From a checkpoint of a small sound classifier: depths [2, 5, 5].
Rows from block 9, named by matrix and row number. Rows with one number belong to one neuron. Each number is 500 + 25 x the weight over the matrix's rms, rounded and kept within 0 to 999. All counts start at 0. Numbers have three digits each.
# fc1: MLP up (model.blocks.9.mlp.fc1.weight, 2304x384), inputs 308-383
# fc2: MLP down (model.blocks.9.mlp.fc2.weight, 384x2304, transposed), outputs 308-383
fc1.1128:471522498524502473512508496486500503470567507505502505487485558514505571463484492485503480473478530493523501559484468491505518484529517488507543512504511462484492516462556497482531534503486501469543499498501441502506496552516467
fc2.1128:558505478540495490495488469461509492483519475482503543468519503506519494525544507483499509525490513473505514458497469512498504474524504496553496507522472470509539518542471499553476478511482529521538507548501489524468529490487510
fc1.1129:513482489502477477506483499471499475481492496509507485511533572513521521474514494442531501490540512543482498512513506544480555510515470480456499483477502528501491482530509516503499492481481502420466515508481517494506534548519497
fc2.1129:516515560503444476526479506489482492452512487468494521492493506541530488518536475465502551505479502523512487538492482464496533499508504481439434520446519501515515504474502463480536509499536492463541498524494509466502508503475501
fc1.1130:529501509552460545499497538506494477473510477480527477506474518482493441524513502467513501481535524452535492531483475512495514543528509530479477476500506499494470484507532500467467541507532499494530503495465488503477449496489479
fc2.1130:510510486487516482494494488497476518536487572529479506489458421507510571400487528466509520466510506492479508478526508505545510460535508472488509472496507519508441525492457533543504496541488491509520521528512489471524435495485454
fc1.1131:503509496515502470510471451523492490491535507457508488489502515499484490516515458492528484488532521517488523495516522500525489488514510480501466512491517497499480460503493546508490509527531488483507479496496522487483502549468490
fc2.1131:541486506514464508521462480515471500527494518557471484495493496517472504480550472491502527503481490524488512458512467516472483478515524500451513519475511540494486482539473516470499512514479538441502507488524479459478520470512498
fc1.1132:527457521519497506549489495536519478429506533493564525495510510512504528490496493495539483480483456538465509525534497505465541516502505482472483482475524513485500509542539524503502520514456507459484497509468479492481491529527484
fc2.1132:522488508473506494547499574534467508481505521538524526540494482548478534477525502493511541441506503524515504519529484477491545539496525503537508514450505487575439483507455457491497464537461507510484512495476463498478495551513506
fc1.1133:473497525506514512486465467479493465539498512517503521515533503482505486529519500419472530480507510487475500498474519502509507542472489440514475477467488506451492463478496513513493489471467483479541494510526503521532530517516463
fc2.1133:494468498535524504480483469540510499491519501524481486504503511518501561454500480484519465521486545517527551528530519506553511470504521494505507504529466505490502501525512508474494463517502506477540513494508517510533504475503530
fc1.1134:497494509483515499487453508534517506449537493496481454428491466492487490528463531516478457479501492519514499531509507489517546496531451453481469494502502525512530484510494436506522566506526508483484521485506493450478527504535503
fc2.1134:520490463511512505504510506525535510488490482515506517484504470497522529482504484536528496528485508518465511505474466520480504477503479489536496540499500515501540505477435512468527485515523523457481506479511469517509510508496545
fc1.1135:524507494492480536570486537502490478525485505494520532502541471464427508467515523520488428485497475487501499515465496507478534469505536510474478500481504461454464493489514500485509422472460484499532486513481492488497473491505471
fc2.1135:486464522544506450489488504441504489518483504522497457520502499479513496582500495483518541547501467499495489545476526492513489510493493489540478509498522488525498480504496505494530506498522475466500524522535496511508470479455510
fc1.1136:541490477507536488468505532486513507535517538475483498526503488511533536484482521517475518476514539493542525529460485464498520486469522534469438494485531498552528483489473512474472519476512456506497523481476531459483497476492529
fc2.1136:450521512472490479497535527458509491512540491501501551510490519482502484481526551520486513494448530485502496498565509490477523508487511516485466533511452512501506543492501484558551465501508513521487435505471504513525465487500484
fc1.1137:457513513498528520479503508506492495512556547478501499562550519518513453494526478465520495515529501470476472500538504540508503534495488477503467522495468461514503573491491509515524507506533502514501477512489523471477528550524474
fc2.1137:459522490526481462519543493485463493455492488487493511523480470502511482502507487524479497517477520462507490485514469469483478462500514458493514519483499477467534482458534494525554461532467522565546482502503487524549510490485476
fc1.1138:521495523454480485476511506497510456476502502516523529499516529507470438527499490518483511533429440504519531476483469533507509520446522548530537518506492492465483486539530553529493476468542511514509541491471514513499510477477475
fc2.1138:504497567545480533550523519495477468492535487479514514537544467473511521528501520485474475501510515504502470510496523474516480505528489505504516507524503476476486524533479496467537523537512493497491483477492495503493503537495506
fc1.1139:510430516506478548554512490511486476444484467483511503528491497468518456513501529523474488510536459511464474533545489469493513514497526517493523534567520452504491526509474527490523440515470452496501482518469461484467469546494492
fc2.1139:481508471459512478537493462539533480535474459467470477490499511559431552522507483492525494515461489506482484504529504526491521519533519496545497513465471483487510483490489533498519524483493478459508508462508532461539498446501459
fc1.1140:493503517496474451543501509510519489528513455477511488445505516458495487466541495545529478528504472472516494536457458504480524480446481533476487508495502503488544537496507487496534523455486502449508492477497532555484496513492469
fc2.1140:563518467509509520511548481502515491461525553503502512465476493452485521466544483482559528460531468499512509500531503498538488505537521496524497486512528529497489486491508521530510496537483502504485527526470477486480486469509487
fc1.1141:515478543447499467501487481460534486481474531486488494508542454521535488503486517541543483482515471484479535535512508482497493548483480515508473494466521462474560484525507509496530530505504515509497502496468516542537535530512523
fc2.1141:525511468477506492498509480504525504496496495525460476498520497524492530469470546474471506505512512504495465538539536554536529485504499465500501526536470503536516499460488525505527500499547489473498511496488508557521508506530522
fc1.1142:525499521484453518432515490487545502493492482454502496525514525546485488492499523509470514487519514535506505518497497512466513536506517483586497501494515477481516511505503512474477451532491451518507529486494491501535538509561476
fc2.1142:510509549517613539539507490494452512500544495446482527524502532515526505524515467467508536522493487459486476465530563518498471508506468481508494510498473500504502445525481494512482527525520533457470499499513501499494498450480496
fc1.1143:510506491517531507531496496533476500551485520491514527478521545507459489529487514514480451499509474478519546519418519507448492473504460516470504468518435483504474570511497506488522518482485505515532472482482492486537534536492481
fc2.1143:480455502505501477498483515495461470543525514523467509498437529496503491503491516474490527506459515495533522493505506507509507537470514508477517524508474556541484477499526452535471498482500514480478503521508499497510539472515507
fc1.1144:481482488512532499496539496519507518496513480496549514479515487516484545551491531508510504495489507494530465507508499513508486538519528491527496509534498535498501499496496514485496552519480496495556474483510479480525455529509517
fc2.1144:487484521508505451523442510490508473439562446456543474505501495515535479547487529488464470508538547468446498455485499499507490461510493511482440486538472487533483475485520532515543503484424481466480526508506547467482496472537489
fc1.1145:504518502494535487477502522505491469493536538479481504496514517541491470508534466543515466469522468519507507474482478551540491484511491503470512513506474501503538485502532464505502518492494521514492475513503510501502510474513526
fc2.1145:533515502491473529537499474519555424500502493510584461525471492488514516497515510535526499470486487511515478479519492481462545512470521497517510477527531500473494463503505506498494493510479492464505536522494471522499471507481475